config = dict(
    model='segmentation model',
    dataset='rendered dice on a table',
    train_examples=145000,
    image_size=48,
    crop_scale_min=1,
    horizontal_flip=True,
    rotation_deg=5,
    num_classes=7,
    arch='unet',
    norm='groupnorm',
    activation='leaky_relu',
    weight_standardization=True,
    pixel_unshuffle=2,
    widths=[64, 128, 256, 256],
    blocks_per_level=2,
    block='basic',
    attention=False,
    upsampling='pixel_shuffle',
    label_smoothing=0.1,
    init='lecun_normal',
    residual_init='zero_last',
    optimizer='muon',
    muon_scale='match_rms_adamw',
    lr=0.0017,
    momentum=0.95,
    nesterov=True,
    orthogonalizer='polar_express',
    adamw_lr_other_params=0.0011,
    grad_clip=5.0,
    steps=5200,
    batch_size=64,
    epochs=2.3,
    lr_schedule='wsd',
    decay_fraction=0.3,
    final_lr_fraction=0,
    warmup_steps=1040,
    weight_decay=0.0,
    adamw_weight_decay_other_params=0,
)
Rows from block 8 of a small segmentation model, named by matrix and row number. Rows with one number belong to one channel. Each number is 50 + 15 x the weight over its row's rms, rounded and kept within 0 to 99. All counts start at 0. After the name is the row's rms in percent of the matrix's.
After each channel's rows are labels from the 100 images, of 14976, where the channel reaches its highest value: "lies over" is the class under the peak. Only what is clearly more common there than usual is listed. The data: rendered dice on a table.
# convs0: first 3x3 conv (model.decb.0.0.convs.0.weight, 256x512x3x3, standardized in use, each kernel summed), inputs 0-170
# convs1: second 3x3 conv (model.decb.0.0.convs.1.weight, 256x256x3x3, standardized in use, transposed, each kernel summed), outputs 0-127

convs0.248 093:38 44 62 43 39 72 54 85 39 27 71 64 50 52 33 52 53 31 36 42 46 70 43 45 39 57 68 24 48 33 59 64 28 64 40 43 50 54 56 04 28 47 55 51 38 56 38 51 53 50 54 36 66 59 80 58 52 57 21 74 47 50 46 36 38 47 53 49 05 57 46 81 45 61 33 52 70 46 67 69 42 32 61 41 65 68 46 58 38 49 58 40 44 62 36 33 50 56 51 37 20 48 44 59 59 18 58 40 28 58 47 48 52 47 58 69 51 48 24 48 48 58 57 53 31 51 51 73 38 75 26 72 42 50 65 59 54 90 58 52 53 58 68 15 31 48 38 54 41 68 60 63 68 44 37 55 39 63 36 55 37 68 39 41 31 48 64 36 45 48 55
convs1.248 072:51 49 58 71 68 47 77 52 56 58 63 23 66 73 48 34 51 56 51 52 60 46 28 37 73 44 52 58 48 65 62 68 39 40 47 47 32 57 46 40 64 34 47 55 35 80 55 50 51 58 54 29 47 65 50 56 37 45 53 73 63 48 40 28 67 50 48 75 51 59 83 30 60 55 48 29 34 61 43 14 49 39 21 59 31 50 62 52 57 58 51 41 43 71 45 48 86 38 46 52 60 57 32 54 60 63 47 46 79 56 54 47 74 47 31 55 74 45 61 63 52 54 77 41 56 40 58 51
lies over: die with six on top; die with five on top

convs0.62 097:63 66 65 53 71 50 24 31 44 66 48 39 59 48 56 47 56 53 46 56 28 49 50 65 29 30 43 67 43 54 46 46 64 53 46 61 65 53 45 71 44 45 37 44 60 53 40 55 55 32 55 31 43 45 42 56 39 53 57 61 45 44 49 65 41 51 47 48 58 57 50 58 40 49 54 45 40 36 53 45 54 43 28 45 51 56 48 46 48 47 51 44 59 54 35 53 57 46 46 56 56 68 42 46 60 57 45 52 61 41 53 53 44 65 26 60 48 38 35 44 57 39 52 52 37 64 41 54 41 63 38 38 42 36 62 46 44 49 37 46 54 39 40 57 59 49 55 45 47 64 47 60 31 53 47 54 54 52 60 49 49 62 42 61 65 47 34 54 46 58 55
convs1.62 157:55 46 61 64 53 37 62 56 66 63 49 49 49 51 42 35 52 46 25 49 27 38 39 56 57 45 41 82 67 61 45 37 49 59 49 55 79 63 41 65 46 33 32 68 54 37 54 55 50 60 54 51 55 55 49 41 76 38 42 69 00 62 48 25 48 53 53 35 31 61 57 42 17 53 63 25 32 53 54 69 33 55 54 50 65 41 53 62 61 50 57 34 67 61 56 48 55 50 49 71 63 64 62 52 60 63 63 66 39 45 31 65 42 56 72 62 48 43 62 36 48 45 49 40 24 55 69 50
lies over: die with five on top

convs0.59 093:48 50 47 60 33 43 69 59 52 59 72 59 63 41 76 71 40 77 71 44 36 59 50 39 34 67 41 24 49 67 68 32 80 50 52 31 54 37 63 51 75 58 50 59 32 59 58 46 46 87 47 54 57 46 74 72 64 38 37 60 82 39 55 70 84 32 53 42 33 60 44 66 59 61 61 30 76 66 64 47 54 47 49 46 59 29 47 46 61 52 46 61 32 52 34 46 45 39 33 45 22 52 74 67 34 51 49 61 57 56 31 45 36 27 34 59 40 76 59 50 50 51 51 51 55 31 32 75 55 69 53 63 56 54 52 40 61 63 53 83 59 62 38 27 62 51 33 32 69 61 67 49 52 53 69 57 43 38 67 53 52 60 50 62 38 47 78 25 56 49 63
convs1.59 071:50 26 50 37 50 49 55 14 52 41 34 50 40 72 45 53 33 81 43 81 45 46 59 42 53 18 59 54 37 39 60 62 46 46 84 24 61 62 41 44 54 66 54 40 35 62 49 31 20 25 30 45 51 59 38 37 65 48 56 32 44 60 44 57 41 70 58 65 67 41 23 44 35 38 46 42 29 64 36 33 49 48 35 45 20 68 72 59 53 32 53 58 55 66 32 38 57 69 65 45 20 52 36 16 53 58 53 42 56 85 33 93 47 66 38 46 43 62 43 59 29 28 56 39 37 43 37 47
lies over: die with four on top

convs0.107 080:49 63 52 56 40 46 40 47 52 67 29 51 24 54 31 57 56 68 57 44 55 56 44 50 44 47 68 27 50 45 51 55 31 58 60 40 46 32 55 31 68 52 82 42 34 51 40 47 58 62 48 37 62 61 74 57 38 57 53 64 51 36 39 69 45 49 46 78 34 31 67 66 51 58 37 59 47 60 54 45 34 37 41 35 43 50 60 41 54 55 58 46 44 48 61 43 47 52 72 42 64 43 33 59 45 41 40 38 44 73 54 52 48 73 77 46 47 54 55 32 53 51 59 67 59 40 40 76 49 55 59 46 44 70 72 43 75 66 54 67 48 51 74 48 31 54 53 57 64 43 53 58 73 65 46 44 57 49 69 58 50 54 54 68 51 60 82 50 57 59 76
convs1.107 078:32 48 60 45 33 27 43 18 55 49 59 62 56 94 61 73 47 49 63 66 35 61 38 80 59 22 69 24 29 57 44 31 55 28 60 63 61 30 46 52 51 41 50 26 36 58 49 65 62 33 34 50 54 35 44 66 39 45 32 32 69 47 42 75 55 37 61 41 56 39 37 64 27 51 32 44 46 31 59 71 53 42 62 43 59 31 50 66 43 42 38 59 47 37 40 62 42 42 63 45 26 55 66 31 63 47 38 34 60 85 72 28 52 57 38 47 36 37 49 50 42 41 48 31 58 52 50 59
lies over: die with two on top

convs0.17 088:32 57 49 42 39 58 69 48 49 51 52 44 53 19 64 51 39 57 73 47 31 39 55 62 41 45 48 64 10 79 54 52 27 56 65 51 34 54 69 30 66 41 48 52 62 40 42 42 68 48 45 43 70 14 37 76 62 51 40 52 62 32 53 54 43 45 51 48 30 62 75 39 23 59 42 63 49 73 64 34 53 53 57 65 77 53 75 38 38 47 17 41 40 41 40 48 37 54 31 37 43 60 83 35 54 31 78 58 52 54 52 63 48 04 54 40 48 59 69 41 61 56 57 89 50 34 49 53 50 52 64 56 61 59 54 65 44 65 50 54 31 50 50 39 47 50 54 30 56 42 42 60 55 47 52 49 66 54 64 32 57 60 71 52 49 41 35 49 68 52 39
convs1.17 081:30 99 43 39 33 27 37 56 67 30 30 46 73 59 28 48 52 33 30 33 29 30 68 11 55 57 87 46 49 56 38 52 37 41 35 42 30 42 47 45 17 37 51 22 27 52 61 47 63 33 58 68 45 56 36 62 30 56 38 62 49 58 59 48 32 63 56 60 61 36 63 55 42 08 54 66 43 46 35 59 62 47 52 33 46 41 37 36 35 53 70 72 53 64 40 73 62 49 57 48 36 52 29 31 44 70 64 53 59 58 29 49 57 42 38 58 49 60 54 70 38 43 36 37 58 45 38 52
lies over: die with four on top

convs0.58 091:56 65 52 47 54 63 64 46 55 69 58 55 52 30 20 62 58 51 61 36 92 34 35 31 48 64 57 53 90 32 36 56 69 33 54 49 56 23 59 47 46 48 52 47 58 37 57 59 68 48 59 35 69 20 50 44 64 55 41 74 34 55 55 41 51 58 60 46 20 39 52 25 45 45 30 61 44 69 42 70 42 56 72 38 71 60 50 71 45 62 49 67 65 13 55 39 65 52 49 48 45 47 36 19 96 27 65 49 34 48 72 59 54 51 78 45 68 50 35 32 38 61 63 67 47 57 74 52 45 39 67 42 57 41 70 64 74 69 61 40 39 35 54 54 37 74 35 45 32 54 34 61 67 73 47 41 60 62 89 32 54 39 74 40 49 28 50 55 55 58 44
convs1.58 134:52 57 44 54 54 50 33 47 08 56 45 52 63 56 47 53 50 38 39 69 44 32 42 15 30 36 46 38 41 55 25 56 40 52 68 48 80 46 35 46 18 27 38 41 34 75 44 41 69 61 44 62 65 43 20 46 50 45 37 46 41 59 69 51 67 60 58 67 76 60 48 67 69 08 38 62 47 45 29 57 73 33 69 61 60 44 48 44 42 50 48 51 65 42 73 68 46 76 50 59 58 51 78 54 65 60 66 34 47 59 44 47 68 31 36 52 42 47 46 55 44 21 56 62 47 60 29 33
lies over: die with four on top

convs0.195 104:59 44 43 60 44 46 61 76 59 42 62 57 82 16 46 54 40 70 25 43 41 71 59 17 51 53 51 19 26 58 36 48 36 50 47 56 55 32 45 43 45 49 50 57 49 42 36 52 47 61 47 34 29 40 72 56 63 46 42 56 61 21 26 49 30 47 42 45 20 48 68 66 47 60 56 46 51 40 57 60 47 56 65 48 64 40 37 24 69 55 89 60 53 31 50 58 62 49 53 40 52 54 49 56 67 36 66 35 49 53 53 48 45 48 51 67 46 38 35 38 51 47 42 53 36 38 42 64 55 46 46 41 74 55 51 31 58 72 51 48 68 49 47 43 43 50 27 41 54 77 37 74 48 59 48 41 68 50 39 44 54 45 44 48 33 39 60 36 42 76 56
convs1.195 074:52 42 60 43 39 43 49 65 67 58 43 51 41 44 18 45 23 51 50 72 59 33 55 34 79 43 48 58 47 81 57 62 41 55 46 32 55 79 74 45 52 49 59 67 46 39 29 12 44 42 68 47 43 48 54 47 48 59 76 30 39 53 69 33 22 21 70 53 71 01 42 63 52 30 60 65 24 31 26 22 50 54 48 04 47 50 71 68 47 31 68 67 33 79 20 59 55 45 60 65 45 55 33 36 62 44 57 40 46 39 60 58 64 64 48 67 46 89 55 29 37 54 37 37 50 65 30 36
lies over: die with four on top; die with one on top

convs0.66 104:40 82 61 46 67 49 46 02 57 53 64 47 51 67 49 75 72 42 57 38 55 64 61 35 51 69 58 70 62 40 53 60 63 64 40 46 46 67 24 49 55 39 50 52 71 37 48 53 41 68 51 33 39 33 59 48 47 34 69 52 67 56 60 34 60 38 44 70 38 58 49 43 47 31 49 49 41 65 61 68 56 67 36 50 56 58 47 77 50 76 45 49 50 69 55 67 42 33 69 64 54 54 31 39 47 52 49 62 68 53 53 46 67 65 56 35 63 47 67 54 45 25 73 74 55 61 63 39 43 67 42 33 52 40 81 48 75 68 32 46 17 43 34 41 52 63 46 59 41 50 39 53 61 49 52 53 64 36 64 47 35 51 75 47 50 48 66 47 57 54 21
convs1.66 071:45 34 44 31 51 43 44 51 47 54 25 43 41 46 39 54 37 57 79 58 77 57 51 29 78 38 67 58 52 48 67 38 36 66 25 65 56 66 50 44 58 50 48 71 56 34 42 23 23 74 71 36 43 43 55 32 43 54 67 69 49 66 78 32 46 35 51 62 58 37 47 56 78 68 76 56 52 41 51 47 41 46 49 36 40 39 79 73 65 24 70 44 17 60 31 56 50 20 62 70 64 64 39 67 55 39 59 46 52 62 59 21 42 32 66 38 59 75 73 59 34 37 51 34 53 62 35 10
lies over: die with two on top; die with one on top

convs0.0 111:47 63 49 38 53 74 62 89 56 55 65 73 56 22 63 41 29 62 37 69 63 64 42 21 44 49 47 14 73 51 43 38 35 61 76 39 55 18 51 45 45 49 44 46 44 63 57 47 38 78 53 51 45 29 96 62 48 34 43 69 42 47 47 50 39 59 65 59 37 53 69 35 55 59 50 54 64 51 60 56 53 50 66 47 66 62 50 45 36 50 59 65 51 45 44 40 49 44 71 43 56 49 59 64 62 63 62 48 59 58 67 50 57 42 69 69 48 51 38 42 41 62 55 65 61 50 47 65 43 51 35 63 68 49 77 47 76 67 49 68 37 47 53 35 53 60 38 24 59 72 27 85 78 44 52 46 58 49 62 61 36 58 63 56 45 57 64 50 56 42 56
convs1.0 129:69 59 42 42 71 60 57 50 56 52 34 48 41 45 30 47 33 62 56 67 50 25 59 38 60 39 48 62 41 34 36 53 32 58 52 41 36 59 62 37 20 45 58 59 52 63 44 49 28 47 53 48 38 55 53 49 48 40 81 57 51 40 70 25 58 46 55 61 60 50 55 34 59 27 76 51 45 30 61 49 65 51 43 54 37 35 40 44 65 53 25 65 60 46 44 33 79 55 67 48 57 50 62 46 44 49 52 43 42 40 30 46 48 71 32 49 41 76 58 74 43 32 53 60 33 60 57 36
lies over: die with one on top

convs0.211 096:46 62 40 59 56 59 49 62 59 55 32 45 71 26 48 58 47 42 39 28 31 16 48 81 47 58 31 40 40 52 58 46 66 72 73 50 69 65 45 71 51 61 55 42 38 52 51 57 50 55 44 57 57 36 36 44 55 61 63 27 58 64 41 51 51 44 45 40 45 61 23 50 54 38 54 71 54 48 46 57 57 62 41 59 36 46 55 70 58 57 67 39 43 64 52 30 40 38 29 39 20 39 61 64 41 54 46 31 41 36 44 57 65 47 54 48 38 61 57 64 56 67 59 63 24 52 32 46 61 55 68 33 48 56 42 38 42 39 43 67 33 54 42 40 47 60 46 61 53 50 60 53 64 30 47 65 57 44 35 64 44 42 50 50 65 31 75 35 14 30 61
convs1.211 104:32 69 69 26 29 48 18 51 58 38 30 34 47 53 50 68 57 49 49 49 58 50 60 38 58 30 70 49 34 44 58 43 64 48 32 65 58 47 31 26 54 43 48 40 41 57 52 41 64 56 69 44 30 36 56 66 28 58 28 47 71 57 33 61 77 36 46 65 64 78 55 52 48 50 45 61 99 48 48 38 47 34 35 55 31 40 40 49 44 56 35 53 48 21 50 53 52 25 44 57 43 43 43 41 51 52 70 59 72 73 51 33 71 52 58 35 32 36 50 44 43 54 45 50 46 77 41 64
lies over: die with six on top

convs0.110 086:27 89 65 53 39 62 71 46 46 34 72 51 56 24 60 54 36 35 36 41 58 29 54 43 60 68 53 19 46 69 60 52 37 55 45 40 47 52 55 62 33 44 63 61 56 24 30 51 56 67 63 38 32 29 54 60 48 40 44 69 58 63 51 48 68 30 33 42 51 54 55 30 77 64 37 37 42 61 55 49 60 67 55 37 80 33 39 64 43 63 51 55 64 35 50 49 42 44 37 53 34 30 39 28 71 38 67 50 60 42 40 57 38 33 58 60 63 56 37 54 55 39 65 53 38 52 66 56 53 60 27 53 46 46 64 61 74 44 71 41 39 31 40 56 47 69 46 52 60 66 32 54 56 46 40 31 58 41 67 55 53 52 70 55 28 30 28 54 63 71 54
convs1.110 149:55 31 55 52 54 45 57 59 54 33 40 38 63 56 27 14 36 52 29 43 42 51 58 36 45 48 29 54 52 81 51 77 45 60 65 36 41 48 56 42 24 29 30 47 47 66 67 61 46 45 62 24 62 62 52 39 43 61 62 60 54 44 54 34 56 55 61 47 59 40 51 54 87 36 54 62 12 61 46 58 65 38 35 62 55 65 47 39 20 61 46 34 62 43 52 43 47 82 44 56 62 38 56 41 57 56 63 60 63 43 41 56 69 33 37 64 60 51 50 57 32 28 60 60 51 59 50 44
lies over: die with one on top

convs0.114 096:41 26 52 65 38 67 47 49 66 58 47 54 50 63 61 45 53 36 52 49 38 49 47 34 62 54 45 52 41 70 69 58 46 49 56 48 57 58 64 49 58 44 47 44 44 51 36 55 58 46 58 37 55 35 22 55 54 54 47 57 50 47 43 36 51 62 61 56 37 51 48 44 51 50 41 51 44 52 37 48 43 51 40 67 42 55 57 44 49 36 57 41 67 20 60 54 37 44 44 59 42 58 47 66 23 47 45 54 56 62 50 55 53 64 55 37 45 43 63 49 38 45 47 47 56 51 39 56 54 53 43 47 40 59 35 42 42 36 47 37 39 54 64 73 42 49 45 43 48 55 60 55 57 58 43 51 51 61 47 53 62 63 35 59 49 61 61 58 39 53 49
convs1.114 089:39 14 12 68 35 42 53 76 46 65 73 46 61 45 59 32 57 44 00 47 73 57 21 43 52 19 41 31 71 69 44 49 72 43 69 51 86 33 46 79 64 44 31 18 51 42 84 61 67 56 25 60 56 46 48 56 61 48 22 39 77 76 57 79 66 60 55 36 48 41 58 31 41 62 45 35 43 39 45 71 52 23 56 48 62 48 64 77 41 64 36 33 70 37 60 35 43 91 37 35 48 65 59 25 65 58 46 58 70 39 40 49 33 40 69 46 32 31 42 54 58 48 66 28 21 46 44 36
lies over: die with four on top; die with five on top

convs0.75 110:40 50 39 48 46 57 34 80 64 47 51 56 45 35 47 58 28 48 34 38 49 39 54 39 29 69 45 19 71 30 32 38 45 36 50 44 50 39 34 48 51 23 49 57 42 69 38 54 60 46 55 18 44 51 38 37 48 59 50 52 50 47 43 27 30 52 58 58 26 46 53 49 63 51 59 37 74 56 64 32 56 33 53 40 50 42 32 44 39 76 51 41 55 32 36 46 47 41 29 51 13 50 64 46 58 39 53 42 46 45 44 52 60 44 27 49 66 59 22 32 52 37 53 61 49 56 53 58 62 36 69 50 50 61 33 67 65 73 33 37 46 55 59 46 45 35 47 35 41 52 41 55 33 52 44 33 38 36 70 48 56 38 65 27 24 41 56 50 54 67 69
convs1.75 087:76 36 40 44 38 60 42 46 43 43 32 43 45 50 18 59 47 54 57 61 61 33 62 11 53 42 47 45 37 55 58 72 44 65 44 35 38 73 55 37 62 61 47 62 48 43 39 26 36 53 53 54 43 57 38 37 48 53 64 41 56 72 74 33 41 34 66 60 97 25 55 66 60 29 55 59 36 39 18 22 53 48 60 18 36 72 67 57 33 48 65 61 45 61 38 61 76 40 66 47 54 70 05 36 37 39 64 09 57 55 64 61 62 39 44 66 57 55 55 38 43 45 42 55 35 56 22 16
lies over: die with five on top

convs0.128 110:48 35 58 39 58 60 69 85 48 76 61 56 33 38 46 36 36 59 54 46 54 52 10 49 53 41 33 47 22 28 51 45 44 59 48 39 47 35 38 36 44 36 52 35 20 52 40 38 62 59 56 30 37 13 68 59 42 66 30 57 64 48 28 54 35 24 48 51 20 33 46 36 40 68 55 56 40 49 48 47 45 38 64 53 73 36 36 31 28 63 52 69 47 21 37 47 64 78 35 43 43 42 37 46 49 35 37 49 32 40 32 55 49 29 47 42 44 49 47 41 38 58 38 63 44 42 47 51 46 37 69 58 47 60 32 59 76 60 44 54 47 45 43 52 33 45 57 48 37 40 19 51 52 48 33 49 50 36 53 24 45 44 70 41 34 26 35 72 53 57 47
convs1.128 069:49 27 54 68 22 53 53 39 53 26 42 54 65 18 33 61 44 48 39 79 37 44 54 36 47 51 36 65 71 65 62 47 24 73 34 56 60 69 46 73 38 43 40 45 52 44 37 57 51 56 37 73 49 62 36 46 31 34 40 61 47 62 56 29 38 66 57 39 82 49 61 32 24 50 70 57 26 36 27 63 51 61 36 26 49 52 63 41 56 48 56 35 29 79 57 41 72 62 65 61 53 58 50 64 52 54 69 24 80 53 52 26 39 40 60 62 76 29 43 67 37 42 56 71 44 54 55 33
lies over: die with five on top

convs0.104 102:47 84 58 70 56 54 44 84 47 42 53 51 58 73 55 68 63 50 55 35 71 63 46 53 49 86 56 53 53 39 67 54 89 66 44 46 61 46 64 69 50 47 51 45 64 66 52 67 65 75 40 66 54 54 56 61 51 33 52 44 59 62 53 45 58 57 58 39 43 51 73 56 67 63 47 35 66 63 58 53 56 51 56 52 66 44 37 70 68 58 51 54 58 60 64 44 36 44 81 41 56 54 48 62 52 70 47 42 64 38 47 43 64 65 74 63 52 37 48 35 51 64 71 93 54 46 38 61 45 65 68 49 54 43 53 35 64 30 62 60 30 50 65 42 38 48 55 35 53 71 53 67 58 43 67 56 71 47 32 59 49 37 55 67 58 72 71 37 67 52 35
convs1.104 095:33 65 49 50 52 49 45 55 59 50 67 42 44 42 74 60 51 53 63 40 51 51 53 83 49 41 73 50 39 47 62 13 52 40 55 68 88 48 25 40 53 49 43 49 53 61 54 66 69 28 56 39 64 17 37 68 33 69 34 55 50 58 36 63 65 42 37 57 37 68 37 39 13 65 45 62 93 33 55 57 50 35 54 63 82 41 37 70 54 46 19 53 62 23 70 43 20 50 39 34 26 33 72 36 54 57 47 41 49 51 62 50 66 73 65 32 33 47 49 43 32 35 58 24 68 46 54 55
lies over: die with two on top

convs0.35 100:37 43 43 36 46 48 62 47 80 60 63 66 49 55 10 24 51 40 47 63 63 69 61 14 57 67 58 47 37 53 46 47 46 40 38 65 62 39 49 39 43 49 59 54 47 53 51 57 49 70 70 58 49 41 36 32 61 66 46 35 47 33 52 40 64 45 41 51 32 51 40 53 49 45 43 47 56 34 61 36 54 42 56 41 62 44 45 35 34 47 41 57 51 32 58 49 67 66 39 55 19 56 69 43 42 48 43 52 44 44 30 67 46 12 48 49 49 42 62 47 57 66 56 36 42 62 30 60 61 48 64 56 66 36 48 43 38 45 52 53 33 42 52 44 65 38 53 53 44 60 35 41 27 50 25 39 12 44 34 53 54 51 37 50 29 44 62 47 52 53 51
convs1.35 086:45 54 81 40 24 23 40 38 47 50 42 48 48 56 54 51 52 80 58 48 50 65 59 16 67 38 74 69 31 44 63 52 28 80 53 50 63 60 21 46 58 48 48 56 65 55 39 42 48 52 60 45 38 35 34 56 30 58 73 59 51 67 74 70 64 53 26 63 55 56 41 42 63 31 43 59 40 54 23 26 53 71 52 51 16 33 59 78 59 31 59 57 42 63 42 47 43 35 33 47 35 62 51 69 41 57 63 24 54 64 77 63 52 46 50 71 63 54 43 52 40 53 48 44 57 66 20 37
lies over: die with six on top

convs0.31 090:40 55 55 39 61 49 27 29 53 51 41 65 58 81 42 48 65 29 57 36 62 56 42 88 62 38 56 49 38 60 33 65 74 45 45 46 48 49 67 76 58 53 32 48 82 50 63 62 59 48 57 55 61 43 54 48 45 64 55 66 47 64 47 59 61 36 56 34 41 62 52 45 44 55 59 40 42 41 47 43 52 66 36 71 52 33 52 51 54 56 65 55 62 46 49 44 60 46 40 40 54 53 33 52 44 59 40 49 59 45 40 40 57 53 49 62 47 51 51 55 50 45 63 73 53 62 41 29 54 55 32 28 56 50 44 56 47 46 47 47 45 31 31 54 63 73 55 36 45 62 53 45 37 38 42 48 47 42 43 78 62 68 56 32 65 52 46 46 54 27 66
convs1.31 094:34 64 68 33 48 51 41 73 44 32 60 49 50 34 69 53 46 42 55 32 55 54 39 61 53 56 36 59 92 62 59 24 49 50 25 70 76 57 54 78 58 40 45 52 56 38 50 72 60 48 28 58 57 64 38 39 41 29 24 57 35 39 40 47 28 36 50 58 41 55 56 50 56 84 55 23 61 22 40 56 44 52 50 56 61 38 70 51 40 43 56 22 51 54 75 44 32 53 57 42 64 63 59 61 51 50 62 61 38 45 50 59 40 53 87 46 21 48 72 45 48 54 49 36 59 33 56 42
lies over: die with one on top

convs0.167 097:44 53 47 49 71 58 74 58 57 70 73 48 58 40 84 78 64 50 54 54 58 44 55 17 48 37 56 35 58 52 55 57 58 36 39 58 54 45 48 38 57 46 71 53 55 71 58 44 58 61 56 54 73 55 52 49 66 56 66 62 22 53 44 44 54 55 50 57 53 66 52 58 56 45 66 41 66 65 46 69 48 57 51 67 64 63 72 49 58 34 50 67 58 27 51 47 48 56 76 49 45 46 42 58 65 64 66 18 63 50 65 54 60 61 49 47 38 66 49 42 47 47 54 52 63 41 52 49 46 56 32 55 52 46 47 65 69 53 57 55 45 39 65 68 52 45 59 67 55 54 61 51 71 52 52 38 40 44 54 57 61 61 67 54 26 39 57 45 68 49 45
convs1.167 109:24 77 49 56 45 71 46 49 55 75 44 50 40 45 50 77 57 54 56 31 51 50 62 63 80 69 50 36 19 31 39 75 59 32 69 41 45 34 45 22 48 74 66 41 45 59 55 68 62 43 68 60 40 62 37 53 36 52 64 29 41 30 38 73 51 28 61 53 47 48 54 46 59 68 15 60 60 62 42 56 39 53 55 64 68 53 33 50 63 52 55 82 36 48 47 55 40 26 51 34 40 33 39 22 37 52 21 54 26 74 41 47 36 70 50 33 40 48 44 50 39 50 47 35 78 46 51 79
lies over: die with six on top; die with one on top